Weights of a small sound classifier.
Model: 4.61M parameters, log mel input, arch jasper, norm groupnorm, depths [2, 2, 6, 2].
Data: trained on short pieces for a synthesised band: melody, chords, bass and drums, 26041 training examples, 100.8 epochs.
Rows from block 5 of a small sound classifier, named by matrix and row number. Rows with one number belong to one channel. Each number is 500 + 25 x the weight over its row's rms, rounded and kept within 0 to 999. All counts start at 0. Numbers have three digits each.
Before each channel's rows are labels from the 100 clips, of 14976, where the channel reaches its highest value: "lies over" is the class under the peak. Only what is clearly more common there than usual is listed. The data: short pieces for a synthesised band: melody, chords, bass and drums.
# convs0: first width-5 conv (model.blocks.5.convs.0.weight, 192x192x5, each kernel summed), inputs 0-191
# convs1: second width-5 conv (model.blocks.5.convs.1.weight, 192x192x5, transposed, each kernel summed), outputs 0-191

lies over: G minor chord
convs0.128:494499492515445542467517504485491503511530463505493481467476476444507486531507498547487477498491509499506514494477522496520484489485474479490488442503496483524487500455506511408511460496544494523467518505468482531527468509489493490481508514500498496494490499480496508473525513527478511474506508510507521467529517513456499539504492531524504481508488473519539497472499501516504508508537496507456601526512504542475487534496499487485520479509484469479483486507501461438477503495474506455491498470512535470490504437514543565489480476508488482479487485488530514503515501581499496508
convs1.128:532467535511503525482496472488499490520507465470524500484520491470483410542477447458471489489523485513481481489472470486489462487459481452474489517506485493506484529459485498473486507513451521530524522485521490540492498520503532494506507509503505507494518478505511504488593494515499487466496498494541504488512503529524497476503502550486506520490491487510554489501500534511524510480501532524515522472497492525518505491523499464488516512484481515491481495492485500465511498509468494444523501492535488462513465438484485510444494511568477461541519460455474501477494488557511473476

lies over: no chord
convs0.106:483532460477519480497513457491434492524467496525503487509498492524498486535488475456505530464514504493521528468523533503480497495562509545532487496482490513483490479490500480507531552506483522511495479507509579481484525514536503472538500471506461502501528476476503488520497483488479512506487517499501466509541525557522521481514453485503476491508525496482495516500505517475435520501461525525476440498501510477528505476520493520527530540493459511519478464427489492523435490496457475522530501527513526500526498476506496545499523496505523505533551453479506517502499492487500481525
convs1.106:492538509496510436512465484489512510500507483537449484490478508485485526569525487507471512492530488506502509499567528471537504480535489486458499500461510479501528507526532546487501503510487510483492457519524478510461481501482474491515521507515519508559517507515493521495500480507478489504483498478499485541461490519590482496482490525486500472506492529481487485512500509512524473490497517482493531515538491496460477523536504486516503466463539478482525524472484512490516495524553481545497518505543494500471519501479518471435504497514468479474433503468468473508486464482562527471

lies over: A# major chord; A# minor chord
convs0.146:508515506487484481462512479491514503465509499485487474551513516491473484475481479500540476486487510481480573535553489506471491463490501475513509481503498486517511475489519492523468517506495548531480506538483484493471480535500472496504501542476448508503522506524490520484510515498491502496517511453479467580511497490570441490482458503481497501474486485490494516521518463430555487448498464487485500459467504496483500455491471469486527505508470483489452480456516478477480487483443474482462502487512506494494561527490536478496505521519509484480479482475509496514483494502500474466
convs1.146:464512494454520517509518513486476482496555494471544482544466551502560538482431455500498506507527527525490474468485478494495499514519534472481538480492480520506519513465495491541470496510479504489512491495528523530532508498492515533532520522501502530524504495521475496495521484518508505504452484519438479510461499470544480520502471515471502517540487450466477461478522512512467494519476515472550502519489498519505482522518515518485433477523516495478520490524447533492505495529517518558482498516478478484497498500493506468472495529469510489493514534505502459528464482496497443531

lies over: D# major chord
convs0.115:478539469519500486499502486508493485492455505498490488546490483532527464551553504490517530481539493493503491488502548514462523469583497534520509470504525479464501434540512507511500488503543493502496490454491511507492527528515455492502516469520520468469517481474483493505514459471492449508488467524497507465513465529490514473482469522500495502496488535509498496523477511517480463486457478481488506491515479495499490534547495519477541508507464469533494507493489527513490486513498474547570502486565495484539501498491464506462545515509507489508562527507508509485497545496500527473
convs1.115:529499491507490421487473479504533510490469501498462474488491447451506511529527481455480515493503484460513449500544515483533492502521465495495489507516473518546504557527506482460515511505453519518486441495480516495503501493526484529525466513517493506516487507521513510500488470500525553486480525487535515495515499525533529454503529497470510457475509516479476541518458505513469494503479497471516532513514458500520522491476498438493473501468516476495551492512521496470527513520503510491471546508507497489464496484484505481424475479493496491530500537468497506481514481430535502483

lies over: C major chord; C# minor chord
convs0.119:462518459543504488504496488477520473499503520463478515498512462540520479544491479522496509489506508508574499515497571478504501461615474519513507469478530486497476462528471490474497500502527516491438506494476486513485506506482448528471492499509541505533498523500465494502510478519512473527513532470477505479514490471485512488514491488490502480473474518537492492553503512454489522480467493466461503487510484492468514538534477485479500502532438513508490476516487487507493503500513509502533542466505528444489495513524517548471529518476528483497522518504519466505515520485478514523
convs1.119:515478466478527415492469481526508477467490503479511504482499447496480501549489465449507486490529522490478475495516504486480508486541457459488474480499485510495514525559519483465514485515495505484490460507490457542503499484537544504489471494497446494551479537503489516502536497480508500463485501525497516458522490509510504492503523472490528456465499527489485511503503511537541519482492509459511544498494487504519496523484511440481477489505500513479520489522488490471487499471506463512490527483482514490497475527512482476423440470470485489515490518497513476522517463425483519462

lies over: D# minor chord
convs0.79:509582495478540504506505495493576514459497496508501551480510474481531501464477497451471526484514508525511506533517474509509497526459501470533465467483480516480491487497533486492501505505537494542497473447480513488498498506455498466534500496499534483516450441471519520485492520518468512520530494466498517487498443530523494492510520525523477505512519497502524499585521499518538470491543516489476514488485509492493485512487528514548532456499499529501496506471522516551482512504463487500512468510518533488506532471514530549481488482547502506515509516506509502527515542495509532468
convs1.79:536551468526477479503436493483501484516473501539477489494515477518453464481488490503491482455494518494472510479557505478519470455482510505510457514514503523523490494483492509461453483513489481487469506525486479530464491451533493493501490486490481502471484509510463519511514470508515527484479524488494505494488499482496454457510571541482474462494515463532539524492496486500501505530448514508539509486530464496499502545498470524483514491499548492513499518486465495490505513522470505516464513465519478494593473500475477462461473487521448497468477456501472504517485496466495491482

lies over: no chord
convs0.45:537512422521494496499466446510510536550479496506513480488521500497542494496530483492528435527473506491490485514492503508480454510466482515487473480501511491485482513496470442506516464496512454487534484488486512499499527525541561499472497470485515486478447466486440530503492507472482510481551466545500483512502488526523513498510504502521484515531534492539484516492501518514468483520498522480512527494484528491504485482501550509493536533496497504512504488492515565516563490497521505482532549534503516521492461488494507480507493538508476517549502513463480514481516472464507455457
convs1.45:467490517475460489479503482474487496473513511488509484475474512510509486492509522498504485505476510482495510461525524487481486487528523487495500478446504525485498475489516446488463492538500464456492495520458462504499504487483454479458481495471442466523422517472488508497514497465512526486525487469488490489519492524495480440441470489497498490470456523473508566477491491541486504495487527461454502502466504492519505480496533470493446464470517532485478517525496460463486477494489492489455486445484493488500496536532486510495502461495483502413518489514494532473480496481514498479

lies over: A# minor chord
convs0.120:474453505498509504499516495468541494471522467469492483515450521528487519549484519491519492472545536488549506526492505496499492478541569549492488491461471490498429509519454498495509492504533499519463435492513464479494483514514494498497507499529483509507513537494490502516450480546511533464491523477497500484533506513524509571504521508505474468514490501505550498524487476478515477478509500497465503501479506466485487493500470473482533489467469456458478474452500490480485514494467494437497493463513492479459490452513517490491532468489501456508457485480521506513513503524475485485
convs1.120:493469534503552504517495501497490494527502467501512492472478509456491500559476506468472519497514537493504476501514438487504467510464538457494495494479499521555524509526489481464484481520470543511485453480501503572514505514480514526527505485504506514574485497511521546500461492494505512516492526535492490489480502497529542503486532538536540505495509489510518507486500507514506507474485496475512504498473481405485515496515482480502506499488522486448481455522492499460489486501490504478503492481487507478455459463503488499508468456515502467490518417466499485505499454508462466507

lies over: D minor chord
convs0.101:486514509523474500486500506512546493432460510486521448497480500509481463515538522507504517505503510499473507486512535523454498511503511545504506473540494507534534533484511502502510500517516477508453485444493483511497517526493467485485510518508535498498519570516434525552506451482500476500474487495485514477501501490499469485543476484558498503469516490543481519502468469468456500515440508492488507471520508519505517480498514544508522468487483513522497531496487502502472516452514500569516498470483499477517490508535508482492515551529504476543560522513505518479551489495468514539
convs1.101:480486478491487442492482472494504501497474531474492454484464510445560501485492517491517490494484526435501508501497569526491502483496464464507499500503495470500465485491489489502489501520475516487544473468499539420481532532506497531523471510496441505495517493505469479496457471502511493478503486468529531480516467485471525472498493489470505518529507506528477502468457524532524478509493516490460508514523494534538485517509494478515484498492524473490553509490483507487523494508499518472489527492520499480457513485454507500461493487523515463415505549489501457512525487442507492521

lies over: C# major chord
convs0.118:513506490496484503490498506489482512466518513493517462484527503543491469523482462507499506502465482511546477520512560452478495479538511505493487459520477491468502512521437515479483492510532486481515514534494488505472483495484458503496490533480525525559509463542535524477490530500486520545520536532492451470521502514468479488548491474516495468491502499499508538482560528517515484496479574487469491512479550525455485506541492493530500468495481523497525508521509474503484474506492469517491498506535516478450537499557518510495489540517469486519551517508467449512472493477470488500
convs1.118:473465486502522479509475516498453528497488492461508481478462485487497508532479468447493496485467520491476518495496553467499459508566467472494478500524481499479488463538478482467486465511481508490502461535505522456445507488521502506501492490514484502562457479486475519490499484508476465489515485546500529505485498527463492469474522487478452518528513505486471520496524507516492480526475522471531549506496487508518510551512515478492495472510512500461499512471471453515480495484479472497479471517520511507447501509478477502427491516460454475521500505494463527496525461449507450520

lies over: G major chord
convs0.133:499476458535500507495481529497494504471515493478509507515507494494507473492509513447469487506482507506454492500505506470446512510499495507473498465555515480519492484504514541528495485511536514516552501564461499504543477491529497527483504542467492526524551512533472513503541458529505462530504531476454508515470518494481462506509433526520487520481496492537527492464522497497506529531515466490493474514527501514531538449505462475456500457464478448480497483514462463483458516476488506492468517498488472479505522540503485503496508491521559503514477480523518482493472469529484524452
convs1.133:509496506478520561481551482523469480508554517549520492478512478497507426471503467519548494513527513463517465528521461487496526503447439507493526526484488475469454506502423522521480497539475497504525466486532505456500485533461493513512481516518510497538526529480493542477512512514499450490522477496500500487495494507535538490472496511526521537492484465470505503481500508503483495489486495515527544491475517526518487519524538470500465505525555514502509486503529514525494479514475469510539499503515476505484476467541486504495487506513478491484519476472495541463473485528550502482

lies over: G major chord; G# minor chord
convs0.151:507530534500518505487513533466519495491514487484573513506559528512529509484519466494512438440502473490462497470474508474519496475459465486489409470495546509476524509490496509530495526488495489504500507437495502489509506493518479509481512488481497491477516478525528501474524498486490488507477507471523516487545491499513508460474480500529515506514521517480456482495526537521530525471492500523439508532476501547559537486528558483532521481454436514519478453483490485484450467475497489487513463519504496511490532507504474498485510524513511480522501487514506504494488486508476498479
convs1.151:460511480518474533508492533521506479480456454502490515426481492509563494475551449477519513510479475523487502490467469488498503512499472502529524523479504489508494524452483490466493521522515543487513535507507523494526524500482472520500518538500505498464508510526502493500527461503507517431488470536519458483488528521497500437490490493504519504550540476527457526527509493505495471482497524492490515512544513513494525488479507483503485504505542479488456500519482515479551512488494511516501537500529497469494482536488508500484494475448469499527504457504507470454506503468592508520

lies over: D major chord
convs0.81:506505537469463505509494475498502541507559511506473495435473485471506506521481548515509563520561511562507482528496545547482544493487486518492487486461497510508554499455492526502526548488545503488483476493510485511522504508485483487525502504509486511449547508494506494486458484518497499440503500501486521517500512506494501541494507522509491482533488473463536485482494489451522489484484496492510527528495516508449470508524515519492501483499479511483490573477493484480476519493518474540525472485515493523502551470493493520498535533515504470477540467461529472524497492461478532530
convs1.81:518551508506546499519498517480486514534527561485519521455498482450490436473514549472486508486506547469497533485514564494500478492441542492483465492461491497525491500491474503506455501500469514505510491509517508524502489484503497493497494510500502516463501496481471482493409476477492512497528543508510493486504501503528545497507555487507505506514514500465546516507502530469504494485506501490538474507528485581518472488490478487490478475499527506512517478484493508497489511530502534481490522519481495513530493446486481507478495496567487467529511534444461503504498471487459477478

lies over: A minor chord; A# major chord
convs0.23:466500479487475502510485457476481479509478466465480486497547500482516577513485534447491510539513509459470500525518497514514467482479565534493495507462499550518517521519429512546522510477484502501471465501518488546515564491478526508510511505560532513455496528516532512528530526519521508503537500511491496511502515491493561480506518517490501497514507532540478484540487516475423507519493516518518492508513514524483498489486540492501506488524492526487513507468510466521485494508511517490498493512494491457461526458506446510518487517498482525493531502439485535493491493492495523512
convs1.23:491508492488483490492506489499483474494491467486471503502478514434546511458470532487436513498489527479471531475496493521508481472457551501501488515458541456537490486541473466472476480495509534518549482507515465523497502505485464497490488505506481499442473494482511477498470532498501486485525514466513532502510513506478494450506504522510485508482475554494480518493451503509496479492499480526468469488494501558512504489516478494475496486521490474474510476486516502481523471481520505479502485500484537505443497434512486486498504487440494476518476489391468525503495499536515470475

lies over: D# minor chord
convs0.72:516581475480499512464472473488565498517538488540520484456560503559521474508531497478485503489497456502472530495519555530543464525495506506500476447495479499492485456506493484477458489506496548504484494504466512551497477510486497487508481505501461498492473468502483518501488517500481466482512502490505552543483498520476494533498455516501504503519501481525512513574499510500481496507475463476534504486556470503511538535503500468520496516507491538520491485469527546510484533512508519506511516471509476505525477480486498531493533498508495475486504507492500495469555513499499569485
convs1.72:478583515502496470460479522510509492534519513549559509470481483535507498441536478487498501492514469474476486514536464458493496493476493500541469500513473527482472500515453517465489495498504488477499494523487472507509510495507502490507490499482465515464472536515508526508509498505494550462507490503518496504518495494480495474469481517467488435531483467543528535499461532479520503494477516493513520494565466478508506524511513466467463439477502467485464509508488503522471513499484524504507511505495499456558488477527497469495496471513492461445515485513523466472521507440526526496

lies over: D major chord
convs0.91:491576509502504528485504503446522523482493474476471495442508486488519532489463522474501523484520479482489479489517567487492518488472466477499491487523483503512521472465511516470488544507532490511499531518482473474529509511478497497519484493509487514506503457484494499510534475493469453498476522479498529507484495490507478488528465509488492486522482462480522499528464479505523450487515507500466501482483517523481505525523526478483474485515476539465460553480506549519482479507445509521494485501519504512524558409532471540464499542555483465487517475492506493517493526455470495528
convs1.91:502546495529514512516476521513493516528493555478524504490497503417461428466482527484472514469505555520501505492530524476494483492453509477511469500514471520488455489478438503462461486513476521506510513484510513519508481485496523477532509496480474493473501499504474506522475459499506508490505505494503508490478511480551520487483540467472488502525479473478515501527505527462511514508489505505558482493511493564524477513488475497483491455524508496454536513508468510513497510520500500453489514515486511498587478444501476482471468504524486478484538524487482494498509493446477460477

lies over: C major chord
convs0.116:498521500488496473500515499527516479501508535521499472532500526513503455536485419480504457496497488501487465486482503501478503469564512542497471551511494479481495473519501496472518522511518498510500490559479488515522481496511516508490499505473484499444498490492481494482555489463491515523520497482499478514510506507491497495503495472443490470521481577523512503502494504481506500476478501456469503485516514520493497478533460519506503488505485472575512423544524476483485506538487485534503496535499531477488510492529483458431467491483460491507473499409496479496502511499508508484
convs1.116:481498505505492458512523494518486513498499497514495479478512472505513445535507473479533530495507479481484526498571481492487534507500447494501533500507515518508534529493502511495461493503474551491538494512520494537500536526524487505482453471513514506426477507514525501483533484506523458555493481517487439542490520455500521476483495464462518494477493526477514514510518488507510529482485515480482527493500480503514520548478499512507472508480537505498525486527497494492490465481516520553478511548531507524518512480502446532426487529474547511505499496414489517476530511531519498498

lies over: G major chord
convs0.63:519474506500469506532490556509509488511468485523491502503521532515491528480459488498469492493517500506508498505501500446510502498484495517503485463481507489506529481496448490486507477462459481506470502451532474520486488490492472469487490462486491516507550474476487500508480485516480515536531510498468546501530473470488567463495541481508480525519491468502476520480490438468427442542446501508533495500487471540451526488521499512522490472466523496440500482496504499471518493489526485438476509519498454468474505540518511527455510496452519512485479484500497482529504486537489495514
convs1.63:503499483537465484516485494492495472519469481494494535481466455522527489460506486524511494512497503466491483487483482502476500509497462514474512527490469533503438484496486536427508514528499486463501479496480492466478501497467467490486497490476508523502465505500489512511517499473494488469487489524518464466490494522540462436493487478484485470488480448544487514538508494478500500564505493504461548533479476520483464474484537505490467472475464501447497502488443468512496519524458517479493472470478465518492505552556555518495522495436499515512498522524501524494512512495530545505

lies over: B minor chord; B major chord
convs0.22:505480431458495499497507525476534513499499533507519491493490521495515454479488464508493494515548495550526513508501461513514526510530584497488486471493514515471538517447523518496487497503529483491500489450490497509481450514490498499455501463486520501503495502499455504500493470499494501477472450474497465516479483472472457536490494509452503499516464491491506493475495459502492502497497515469548527476510504515540460458485500478473514513499508472556496467507483460479491525492552518571509486483504457506510506538443486513469472498525506508500479485526511469491491504547501520554
convs1.22:489486521471519487482531511498494510488509502500508533491526508462523499456486447501545511479510520454503495487508517505478528495463521487464520519482528497528483515454475520502498497511516539510513501525539478520525502517479507533529489549505512528502530541511497514514458532494501514482491496477492468522495498477504536463508505469475530500455500459463542497515516542505522508489506530489505564509527496539504512520535475482504477468496509525595469509508499528468497473539504463581530540512493500515518486503495505506526512461466489477545491489455502480492521495575521518486

lies over: F# minor chord
convs0.82:518554557463483507506498501515498540529562488476496497445542476518511452493483493506474510474493472482477478496510517487467480512488455469491501562530515524532543525540490514480488530504517527524514495552503490456527498549469543521555491547554514495527463515539496486514503544525502521524496487487489505545515491511508482540467477504486506531508517473486544494531492541451486466469528453481506487524503524497484516482533479511509528475511544487479473519517494492492481542485506490482494496475529496496512513513481466476453495523532503528509500507478486498517482485504519496487
convs1.82:515525487527514487489514493501478450530498509522526487485486471527516428452489478499524474445516527483475537504530493509455551453520463548492525492490486495507493458495478522452436475538493470491525483480527509481504471527468502488516478502499523517467518502485480544506502506519501453458530508529506523490486506562492524516475533488483517472487498456507546532477507501488479499482465509478519512505519522495554512506520504468499488498491524512445507496486481480501499479505468495443497523474489474453499476475513505485465447491486454500510479467474505528472524509458511496491

lies over: C# major chord; C# minor chord
convs0.107:497475477489483486485508502507519527513484494499522498484515513526505490515472479480431509510448491502506497484494572509491485487560482544465480487490474496463543465519425492483526492489480503503502519471531466477488482506488473502512531511453503516570480520539488496520474529519518504483470512508528464495534482529471485491522463446521496523512481500470505504495532568562523489513517546511479484498492510533521478532573502540510501474481488494500466511492529479506499484507476484498503487524523511512416518519505511523513523519519517501510543516511513513491498478474480498502
convs1.107:512440458493531491511467485498485524480474481508476490504468516514496514542505469471499498480496526470513486496497581484499468496555461494502506490536512512493504513567494492490507485504498513494531456508468508468479483497512506501509484482514514501573513501490492531458475470479467489478510511543492492490530491501505506475487511473490487499528538477491457510530562535512518529518490554474543547510513467534504510522490499494506508493508500479460522501453469488446494509525512481490510507514474488507436472503497498479448475504507465498518488591506471508507484480455516486499

lies over: A minor chord
convs0.12:522466515485517488507492575513423535526531526550492518469484491474484486511483530521479506532504497523486469522506453485571505506509575525506508515499433514498503469526493527530518518499518497500526519517516532542510476503521485489509493470462470510514464503462534490475476496466485493467503496459524488497542505497513468481489495474508518476509485529511513492456525512496487475555529540521497498494506485501528492503497454491517487510462503530517476530504479492496418496504497541509484489502510508471500537503485498504527484468456505517476477513504487488533557526514487524522
convs1.12:497487526508515479525502497506497491472507517536445495473493479473495551483519494519433474504489527474548515497507496481472461492488531486470489528499540493507481508532497507468499469488507555514491491517546459530512485514421483487518498517492458501519494509475468527492466536523484458490497499495479534506477499503579520473487494489490503472463482487489504491537477528495489463484513527483512518484515473528503519483518504497498502504476577472577494474483480507496497492515499456540495493494517486522482532503508509488567508469481473463480485510487493526538480509531534539460

lies over: B major chord
convs0.16:510470490509524507540512534488528499470474532495499528465497498483547508469480493500507487552434487484495438489483445481528490485514511459502479520510499542529480518478525522526490535519504496490528495530540499537513527515452534538472503506480534509519488475526519504500485501493511517520516493515531502468510504480477546478536544464508501471482501485530517507492514522520488557515527524522581478465530483496534535485467531484486524488536579529537514502531504491525523512514519533527520476488516470492490474516473470480477477483480494528483493457495499491505516505503474530502
convs1.16:472438481525487476498538497501511474482500499515509468479477481473562496433491491526528486509479534454488541508516515515442541457464463539500512496531515475476507471472513505526462445513509522483479507471498453491483492511472502470511495503499482478529508514488495515509475551516509481526524489497491514494518498551457470485482501485509536451465504490502542515514473465481476504520460509470486524474513522472490526470510483500501504493505509513503457504485470487490473483472448483490513473499499483460507500536485506498529467496437523486429502481538535533497498519544508493499

lies over: G# major chord
convs0.20:517471521521485501496466502511492537494485525504491489486494500468536589509515525540481472472445485515510467499478511497507508513501501460508486516493527531533486509475546513518504535511500492556557614521529510536475499566496507482495474500474502507523496473527517535512457513511499506485492493512484491489528510447477497432467493513484499469489502502497479535538466507518512463519547495516509486447530504483461511467508526481523496520524488530535504514524518493517463525497479505491481505498528526499499510495503478507504483492468484478532480521533474510476513505470468484487
convs1.20:498443492512476504490501479522509489514478494494491493484482475427506503493532482488511514501461493507466551489541506520526517489474498507504475510517488483514505466465515490483494467528491536486480480505497433452487484508478500484527467502488477522511481514485483504475441519488487461498525500497523545510488498536529484461502501467489491452479494502513507526498469509526468521519496530489504527510514491477510547479508521475480493497482520470535492469548491502518512499526481512501518500511488484492497534486496526516574498488441510527499538499613525532519570530472538501490

lies over: G# major chord
convs0.152:505472516485487484485509500502518501510472514468511500538481518475493473525501503555563495485507491487532503512556490512538525485536511484486507532512465491523516485458528469483576518504517501513502579479526535520509466533493523518504501491472466507487472508474448491502503482509524479489457499498510454535492511488552443476473497538485495458468488517517500489511496459451480493483482507490449488454484494499477486495468461520477518528539456460542476464501550534482522486518470482491511495526529477487495516507518526487488470487482499484505493496543497550504505512479487480483
convs1.152:489460521525484451513491471462449498480499498483508478501511461474525489507498415466506478510481483491476473485516484469504489508472473463474505505514481512520515508452503520472491481514481529527452473524504480527497529500523498503512483483509482516511493494490496508511494470491517503490469500474516528514533498503501485482516521475460517438488498516491478527489517496518511499493491502471519541497514497492500517521509526460484498499528565509524516519586418519470522503535513516528476472470481531476550481501444518502541469478474493497538530461563495543501517486486479474479

lies over: A# major chord
convs0.8:512493471480538477487500508507524509484481524520485523508475507474529480512527494514463468513461517472493441487482507492534499475483579500514472514527493493491494514511464529507490478502518504495516479544517543533509520518523478531457530506510538503487505520512516473528521507534523559500493448498511437504471531428481493496507516481483481484491507502532492468505453483533442500486524496479507517458527502514495470537516495481514495537543500565498575494521499461505523495488484488534507475506520536530463511481529498530507518508480492562532517494499501530503508478517510503527
convs1.8:466477524496505473486521510484508483487504504483505549481508498486492558485503511540520500478499478472476504469530486495443489479499528533477496501481498513485519493493527471473466497501499505447479517515485430520499482488505489506513487522483548486495492521478503505498459539484466481510573464508489515526507498564504465484489462515520491506469472508471530530560496547501508485492488475514522483487481478528481494484483454543483488485486503475565481505503515499502467479486505500518488495503563476519458516497516480469525517509453507481494502520436484511468473477587525519490

lies over: D# minor chord
convs0.88:501580509496497487531490522507499497515483499516479507499524481489487516533465509492487503493497555533505496574481496503497478469493497490480481496508518512530487525490524517488509518502538472484472485473510448501497517454482503518507531493532527506467532499465493490485522527509523486470480481466512510498469501464490521480524598526523506492491464489490530508569505460471499515465473488439502520495500535491465505459513538510504487492464505527503519507497517529544479502506509483521526475508514506511540500490532520524498534491517475463496525477467514500565532519469455562481
convs1.88:495581481505550491539478502516444488514522496486493497469544481493480461521482515498473508468510558544489528502536498494495473483474524458492439497474499487531468485473466519467485499513498514487499486513513495525505481503519477486521483501482476516481463476492467491510478478489517518492486533513525537446498526516470497488519586514480504487486507522504517492508483482489531510511489502484533525485464493509521494506487504482505490450527560513525477494513484513497503492515495506486483504480478502523607495496480499491472513504528468490480473446480474507501471476471431489492

lies over: A minor chord
convs0.9:502477506518508477519495472481522474547460454526488506507471465472538526556503569516470510456494494555502491488486505518513484508535560536525484479506505556487475478543505517503513524505547497486526510472541534483508565495534512477537526501507524498493456522518552499537511536495503531490486522508521518508518507490524490490466478462499506480513516503489493487489500457521435455498486489464497497486514507500470482460456499444515521493494489524529518506493467476497512527510484506486484470506519480529493472457530474504551514527521514505515488486517514560511490522479501519500
convs1.9:503496545474517480480474499508506475482435470544468496487510466450485559567509498513467495482524495478498512504508520501488509493472508486503485540490488499541551505538501473468493475506486529507487475514508492526522486517455498512540509498492480501535526499501486490480486508499481494511529496462489539511498465553548525498496514519505533455451502527481495512501454542496466474455508464497499514517476481483498491471490479470499531539470550476549530468524548488482509467505524475508508520513503508514478514465493521494554506465429518490495462522489520475508491492514513543463

lies over: C# major chord
convs0.103:484511517518487492487508495492444448513488519485470532553464530512471481527507500539491567506468493499509469481479561490463526503533471534497525505525456509530541495526512490511485499508537480514524497495509498491480488543472436496482488507453479495550544511532493476541491513466476504477531497470512506472483542496495498498491485487519456519483513480489498485439500482495479499504468483499467484450519484526478467448506462502487512464475435524504494507538475502505499465500523479522517518479536500483517508530515498528507488547534485481514562518520509508521518484510502519519
convs1.103:523474501510527470494490510510496502501476503508502466522482507473530526555504463482497488496519524461518451526491554475500479483517476464475525499514493510512500526519520510492478470496478521488514451498497548460515494485510514538520481454517528520535500495500509543477467491476501483460431507502487502504497506512504502470496509479481498477532512486497464493534504478497499511545493537461566571519522476511536468503499510470486457503473507511454534516491531495464483513517483484485478532487473483479464483506479536454428507520506506521509475579485511498508478472468518522466

lies over: F major chord; F minor chord
convs0.77:465477483500500534510506473479480514498548490509529520497499554518556442507508514476470485473458474483524474477498528492496524450504437432517489471495502515491516500438503489441481549487524547533464485526499531502530487510513503489480509488501501502492499480465482492449465502492486472506481501483471470489494493491505524584499481467536496481490500527498471495471495505479524489476538500518495490553499477479468488509523514506478529492492458491537505576508479534488501485485511489493517459467503500493458506476514495533527556525523508485496501516524510467512490491493481487504
convs1.77:512471526547506476510501506484481495513505481526532492497459563554485443467527520492486490476483480485461496478516495505512470487492477484496475504507507485514505501459496514511501492509502531493504510478511486517518516511494517483510465483493487514466523507527488525480442492458511502481499531505488503506505480521513508536514490440469501465493494506472459466527611500514502538488479519481506503478526456497497509496524489504498508493454488466486475469490485466504502524487492513468469588481496529474493471456506510505533504498561499493531534474512496492512513492455539498579

lies over: B minor chord
convs0.13:508471486492522477503487573479510548506519552545531495508501511478523532470479528488479493503474519508507510477459501471529494467485584482466500500497491519474564532498494494542520518511545464513517468497542493497463452509496514514473510492496536499461484487480501481490439523490500483441483472528508468470497468460479496513464493504512501486493490461486505493523518464537479470480510529516514506490503518494479516526509504468480532491488513532551489537451510515540505513503522488580502453527526503499494513495491491467511466511527500513484534491467496486488473507515495487517
convs1.13:467506482485484463480519473471492502476499505488487510490502473511511504427484517458487538502479516486484513472529529489485506522441567511485498491471499498530499495468497472504506506499469522496496443480486508545499488499500469507496465525502476491444491490487477497516408516487505563488518519510507477481495500533499490454484512484497516473468509461484527518524454515502489486506494492497546520487496511570503534483505500493483492491528540501584519522489525515526497490512488516520501569500489500462502501515500507478517487471468507495531466534473472523448497468542509482474